A small autoregressive pixel model, trained from scratch.
Model: 4.01M parameters, 16-pixel images, arch transformer_decoder, width 256, layers 6, norm rmsnorm.
Training: soap at rate 0.0017, 15700 steps, batches of 256.
Data: trained on simulated grey scan slices of phantoms with and without marks, 122500 training examples, 32.8 epochs.
Rows from block 2 of a small autoregressive pixel model, named by matrix and row number. Rows with one number belong to one neuron. Each number is 50 + 10 x the weight over its row's rms, rounded and kept within 0 to 99. All counts start at 0.
After each neuron's rows are labels from the 100 images, of 14848, where the neuron reaches its largest size: "top examples" is what is common among them. Only what is clearly more common there than usual is listed. The data: simulated grey scan slices of phantoms with and without marks.
# gate: MLP gate (model.blocks.2.mlp.gate.weight, 512x256), inputs 172-255
# fc1: MLP up (model.blocks.2.mlp.fc1.weight, 512x256), inputs 172-255
# fc2: MLP down (model.blocks.2.mlp.fc2.weight, 256x512, transposed), outputs 172-255

gate.288:66 67 64 58 60 49 71 42 53 37 41 50 44 60 61 51 52 53 55 36 45 65 45 71 73 41 61 64 35 54 29 61 50 57 42 51 63 46 28 58 53 48 38 70 67 59 40 49 65 48 37 49 60 50 52 48 46 65 52 32 38 46 54 36 25 46 63 43 63 39 46 56 61 49 55 45 42 62 67 34 34 66 70 57
fc1.288:43 57 53 45 48 33 52 29 49 60 56 52 46 35 52 42 50 71 44 43 58 73 61 45 51 53 34 48 57 46 60 43 38 50 55 45 58 47 45 55 29 53 40 56 36 59 61 38 74 55 64 35 34 44 47 36 40 75 53 16 54 46 53 35 62 30 44 50 57 44 58 47 46 56 43 56 37 41 44 60 47 41 65 49
fc2.288:44 64 68 38 77 57 47 39 50 50 44 56 45 62 61 35 50 53 57 49 32 51 57 58 52 44 49 58 61 56 57 41 62 60 39 54 28 48 70 35 48 58 57 65 54 48 46 28 56 47 39 45 44 47 66 45 22 36 50 57 39 47 44 53 41 39 39 61 60 44 58 46 49 49 46 50 52 59 67 45 65 46 47 40
top examples: belly

gate.6:46 50 49 38 65 28 66 50 53 54 49 69 45 54 45 25 50 50 49 33 45 45 62 53 59 39 44 51 48 29 40 31 51 61 49 47 25 43 55 51 48 54 48 43 42 58 32 52 48 50 53 49 41 50 71 57 53 43 55 51 43 59 43 59 56 41 42 54 46 65 29 49 43 41 33 41 42 54 65 37 61 57 58 66
fc1.6:44 47 41 59 57 39 49 32 52 42 43 70 57 51 70 45 39 54 60 50 21 65 37 58 33 44 73 54 59 58 54 77 46 54 63 69 62 42 42 60 60 50 42 51 62 45 44 65 70 37 47 44 50 50 44 49 52 50 55 44 61 49 40 63 57 60 59 40 60 58 39 43 28 54 60 21 40 60 47 35 67 67 52 61
fc2.6:40 72 42 45 34 38 45 70 46 42 50 49 50 57 40 40 54 60 54 36 72 41 54 60 46 49 29 48 39 60 66 46 44 28 75 58 59 49 57 55 48 43 60 58 45 47 45 39 49 34 33 50 56 73 41 40 68 66 60 56 47 52 43 64 54 35 51 48 54 42 50 61 42 76 41 39 35 43 45 48 55 51 49 35
top examples: chest; low contrast

gate.103:50 52 60 56 55 52 56 63 43 48 60 62 36 58 60 52 52 51 53 38 44 58 46 45 27 54 45 32 59 68 41 58 54 37 47 46 36 63 51 41 35 48 50 63 74 33 65 43 52 52 52 36 67 47 60 54 56 55 60 52 47 74 53 61 45 43 54 32 52 41 39 43 59 43 44 44 46 51 59 58 55 46 53 46
fc1.103:48 41 64 61 36 51 53 54 50 42 50 50 47 58 48 43 73 48 66 33 53 38 52 52 59 65 44 43 26 48 43 68 61 64 42 49 52 41 59 37 50 57 34 65 43 47 60 40 51 46 35 52 38 65 50 58 56 36 67 50 52 62 62 46 49 67 52 58 46 56 32 10 50 52 50 50 45 50 57 44 39 50 44 73
fc2.103:50 43 69 41 43 46 35 46 58 66 59 47 40 49 63 51 49 31 36 53 45 55 60 56 64 44 48 39 62 40 56 33 37 42 61 68 59 46 42 60 55 34 53 57 53 67 29 34 66 30 52 35 37 45 55 58 64 42 31 50 63 49 62 58 52 50 60 37 56 47 50 56 55 66 62 56 64 49 61 47 46 45 50 51
top examples: belly

gate.457:38 49 54 58 60 50 43 38 31 54 59 35 55 60 54 47 38 44 58 45 49 55 57 60 36 47 58 59 63 51 45 39 54 44 37 52 48 39 70 32 53 52 39 42 40 48 62 44 40 43 38 45 52 53 52 47 30 43 56 46 46 39 53 41 64 28 48 37 30 62 43 31 46 49 51 50 45 44 64 63 39 56 44 47
fc1.457:50 31 75 45 48 61 63 63 57 54 66 45 46 58 58 43 54 44 52 48 63 51 35 51 63 58 47 49 57 41 60 56 47 37 57 41 42 52 49 44 48 58 56 47 58 56 47 39 34 61 34 36 35 51 43 69 24 40 62 42 50 33 36 49 54 56 51 53 57 56 39 57 57 34 52 48 55 36 57 59 43 42 63 30
fc2.457:59 78 49 33 56 49 37 55 39 30 36 52 55 60 35 43 56 51 45 46 50 60 32 48 69 67 58 50 62 42 54 56 75 69 40 53 56 50 67 60 61 48 59 50 51 42 57 47 62 44 68 53 43 54 51 55 37 62 48 62 54 41 61 59 50 51 57 72 47 54 37 41 44 42 45 40 56 62 53 36 58 54 45 60
top examples: streaks

gate.150:42 52 56 35 29 53 45 65 57 56 53 57 62 51 48 46 40 44 30 39 55 56 62 63 51 56 47 41 49 48 43 31 40 70 46 38 45 55 52 45 59 65 34 60 41 28 41 56 53 27 63 47 55 48 51 63 42 43 37 42 42 63 69 41 50 57 59 32 40 43 60 47 49 63 46 37 44 67 40 49 65 58 42 43
fc1.150:45 52 38 47 49 38 52 48 47 49 41 56 47 50 54 58 49 50 40 63 30 58 38 41 48 59 42 64 50 49 49 56 55 54 41 42 40 42 44 42 44 48 55 74 37 62 73 52 38 55 50 57 40 39 60 47 57 54 54 46 63 51 49 54 48 39 14 59 28 39 36 49 67 28 50 60 29 49 56 61 52 50 45 40
fc2.150:31 46 51 41 44 53 44 51 72 48 59 59 31 69 45 60 44 63 57 58 65 66 50 55 54 33 54 31 38 65 36 45 56 58 39 53 43 45 48 64 56 49 51 49 50 47 41 43 65 58 41 63 49 26 47 52 54 57 54 61 46 44 40 62 54 49 71 52 64 54 57 78 34 57 30 52 58 63 43 55 58 55 52 45
top examples: streaks; noisy; limb

gate.245:40 53 56 39 56 44 57 44 36 55 42 63 61 57 47 52 42 43 54 38 52 46 67 60 40 54 36 46 57 70 52 34 37 46 61 42 43 56 57 39 46 52 42 43 42 42 44 46 44 47 47 64 54 43 54 40 29 39 59 42 51 59 47 47 53 65 40 36 60 53 26 37 59 45 47 62 33 31 55 51 48 48 48 60
fc1.245:68 57 47 38 39 43 41 32 36 47 45 47 56 66 54 55 62 52 48 45 30 49 47 57 55 69 46 50 42 38 32 35 42 40 48 58 49 54 49 45 57 62 59 48 52 44 48 55 49 55 51 47 45 52 34 44 49 58 62 41 50 28 64 36 65 47 61 58 51 42 52 48 43 58 61 67 46 52 60 39 35 48 56 53
fc2.245:61 43 48 46 64 51 49 44 61 56 52 64 53 52 40 32 41 48 43 25 42 37 65 57 43 29 43 62 53 57 43 42 69 43 55 38 48 70 60 42 46 46 50 67 54 38 60 34 56 54 58 68 64 39 69 30 44 57 39 55 44 57 40 57 35 45 46 63 57 63 55 68 56 46 50 47 46 38 43 40 55 50 47 52
top examples: belly

gate.378:66 57 47 39 61 40 55 48 56 46 40 35 41 45 47 41 49 58 39 57 62 44 41 55 48 47 43 58 44 44 42 40 36 41 41 48 70 54 56 54 56 72 47 74 55 29 42 68 47 53 47 37 64 48 45 52 50 60 46 49 63 47 39 62 51 37 54 45 49 47 60 67 51 52 32 59 48 40 63 53 34 50 58 42
fc1.378:42 37 63 42 52 57 39 46 60 62 51 67 34 73 53 52 52 45 51 51 28 54 50 78 58 64 47 39 28 55 56 62 26 51 44 46 70 65 57 44 39 50 54 52 38 48 56 61 48 43 56 49 41 51 59 48 52 45 71 54 63 42 60 62 42 58 52 37 40 52 33 66 68 48 60 46 45 54 44 44 51 31 30 40
fc2.378:57 51 38 45 52 51 50 42 40 35 51 38 54 61 41 50 52 61 45 52 54 31 74 38 31 43 43 61 50 62 47 42 65 38 57 46 55 55 58 43 57 47 56 58 58 40 52 34 41 47 43 39 60 42 54 53 35 41 61 44 56 56 63 51 50 49 44 44 33 46 37 50 44 57 57 54 45 56 60 59 43 62 54 55
top examples: streaks

gate.237:61 51 52 43 44 37 48 59 57 53 60 48 46 44 64 61 49 39 43 55 37 31 57 51 47 45 67 52 37 36 40 45 45 39 55 35 56 64 36 49 56 52 41 52 56 60 42 61 53 58 48 63 42 48 46 55 47 51 55 43 39 67 67 44 32 70 52 45 50 59 38 45 51 34 50 64 48 53 59 54 41 55 49 70
fc1.237:44 60 47 52 57 53 62 51 59 68 61 60 45 45 43 33 47 51 43 51 50 49 64 62 49 59 51 44 66 52 29 66 33 52 51 76 52 64 42 63 38 66 58 56 49 52 52 44 49 32 55 59 44 55 34 58 53 51 56 53 43 48 55 46 48 48 63 45 34 30 50 36 43 61 59 58 54 39 47 43 65 60 63 53
fc2.237:52 67 33 39 51 39 46 44 40 51 42 34 46 39 47 55 47 48 46 62 62 53 39 48 49 33 49 45 62 59 42 42 61 60 45 31 37 55 46 33 47 51 34 39 59 42 63 48 68 56 57 51 47 32 27 54 62 53 50 51 52 57 55 54 54 51 57 37 51 62 70 54 60 64 36 45 61 47 44 32 55 56 56 57
top examples: streaks; noisy

gate.384:64 69 39 46 61 68 43 47 61 56 54 49 43 44 51 44 41 48 28 54 49 57 51 46 51 41 63 55 63 44 40 45 35 48 60 68 24 54 55 64 54 55 70 54 58 33 71 40 48 60 52 51 65 46 48 45 72 50 79 56 59 70 45 52 43 37 47 35 49 43 41 40 63 38 48 51 65 59 58 68 49 55 37 38
fc1.384:53 36 44 39 66 53 31 49 59 45 50 73 59 43 46 32 45 36 52 53 43 50 39 58 57 61 53 51 27 50 54 56 46 52 45 41 59 68 54 47 36 51 33 62 41 36 65 59 60 46 69 50 53 63 41 34 41 39 37 57 51 40 40 40 54 61 53 67 54 45 55 45 52 34 43 68 54 53 38 50 34 47 27 51
fc2.384:55 44 61 33 43 50 70 62 48 54 37 40 47 42 34 68 53 38 41 56 52 40 54 47 58 68 72 53 36 41 46 40 51 56 47 58 54 51 46 59 52 50 41 56 41 63 53 37 46 67 49 53 39 45 41 63 51 62 36 59 40 74 69 64 49 57 71 63 48 63 32 57 40 59 53 54 39 55 46 48 55 57 56 56
top examples: streaks

gate.398:34 44 43 58 50 49 54 46 64 68 38 42 42 53 48 51 43 49 49 56 42 65 66 31 62 59 48 50 51 57 61 40 34 50 63 51 48 51 45 48 59 31 36 50 55 52 62 55 67 49 45 40 62 62 63 48 54 41 40 55 60 41 52 43 63 50 63 42 39 40 52 45 70 65 58 27 23 47 38 37 42 69 56 46
fc1.398:55 47 59 51 70 67 73 64 57 43 52 51 57 44 43 42 72 46 42 35 48 39 49 53 62 38 62 55 44 58 43 48 52 57 72 66 51 46 40 55 49 57 39 48 64 47 50 32 43 63 70 51 53 33 41 56 52 64 65 50 56 58 60 34 38 33 67 46 50 52 64 56 67 35 66 52 57 56 46 42 66 52 43 42
fc2.398:59 34 68 43 55 41 54 65 41 43 37 50 43 40 49 30 54 44 69 57 52 58 42 49 61 55 56 60 47 46 66 41 51 46 74 44 48 51 53 51 44 37 47 60 38 59 50 48 46 41 45 50 45 54 38 42 46 56 69 43 45 45 44 18 28 35 53 63 47 68 51 46 55 69 29 67 35 62 43 42 45 47 58 50
top examples: streaks

gate.200:64 41 65 48 68 58 54 45 60 59 60 48 47 52 62 21 44 37 56 53 53 45 51 39 55 54 59 49 38 40 48 34 52 55 36 34 55 46 33 45 52 50 38 52 47 56 57 55 54 50 44 43 41 51 45 58 67 34 48 38 50 55 44 46 44 46 35 43 47 61 36 60 33 58 55 45 43 50 39 48 39 65 56 71
fc1.200:43 46 62 54 39 58 50 58 57 61 53 44 54 52 67 25 40 59 74 58 39 60 59 31 45 31 51 55 56 34 49 45 42 74 57 59 52 58 36 36 45 56 51 41 51 43 51 57 51 45 37 47 37 54 47 55 62 51 47 57 53 45 60 62 53 52 31 44 44 64 70 47 43 65 52 60 44 52 55 56 39 61 54 43
fc2.200:55 48 41 61 61 42 46 53 49 43 43 47 46 62 41 66 59 55 55 48 54 58 64 62 55 56 45 34 64 53 65 58 70 61 49 58 50 66 60 44 60 50 51 63 46 45 48 45 50 32 41 44 58 57 50 60 51 50 34 65 52 47 43 47 57 46 49 42 50 48 56 43 61 45 58 45 46 65 45 36 57 39 34 54
top examples: chest

gate.300:39 52 46 54 53 24 52 56 44 57 48 41 61 76 70 35 80 61 46 51 39 34 59 48 46 66 49 59 75 62 51 43 56 49 47 42 28 50 62 29 46 52 59 37 58 48 50 63 50 57 60 61 56 46 48 42 54 46 54 49 49 56 53 55 40 51 33 33 49 36 59 45 41 46 62 48 47 45 62 51 48 48 53 72
fc1.300:51 47 38 45 58 47 60 63 50 26 62 53 27 39 54 45 58 36 56 35 44 42 54 54 39 38 44 53 31 44 65 60 42 50 60 37 56 45 40 65 44 59 53 49 55 46 51 52 38 53 52 36 52 58 37 55 54 33 53 58 55 77 59 60 41 48 77 40 55 74 46 33 56 45 34 43 42 46 50 78 31 37 66 29
fc2.300:42 66 57 49 41 58 53 48 41 47 28 67 61 70 40 66 27 61 52 58 68 37 52 53 53 59 41 52 61 65 39 54 38 43 49 49 55 56 59 43 65 51 50 42 48 54 59 49 56 55 61 63 59 45 42 44 52 56 48 49 41 51 60 44 56 45 59 63 48 45 61 81 41 48 46 46 59 61 52 50 53 40 33 50
top examples: streaks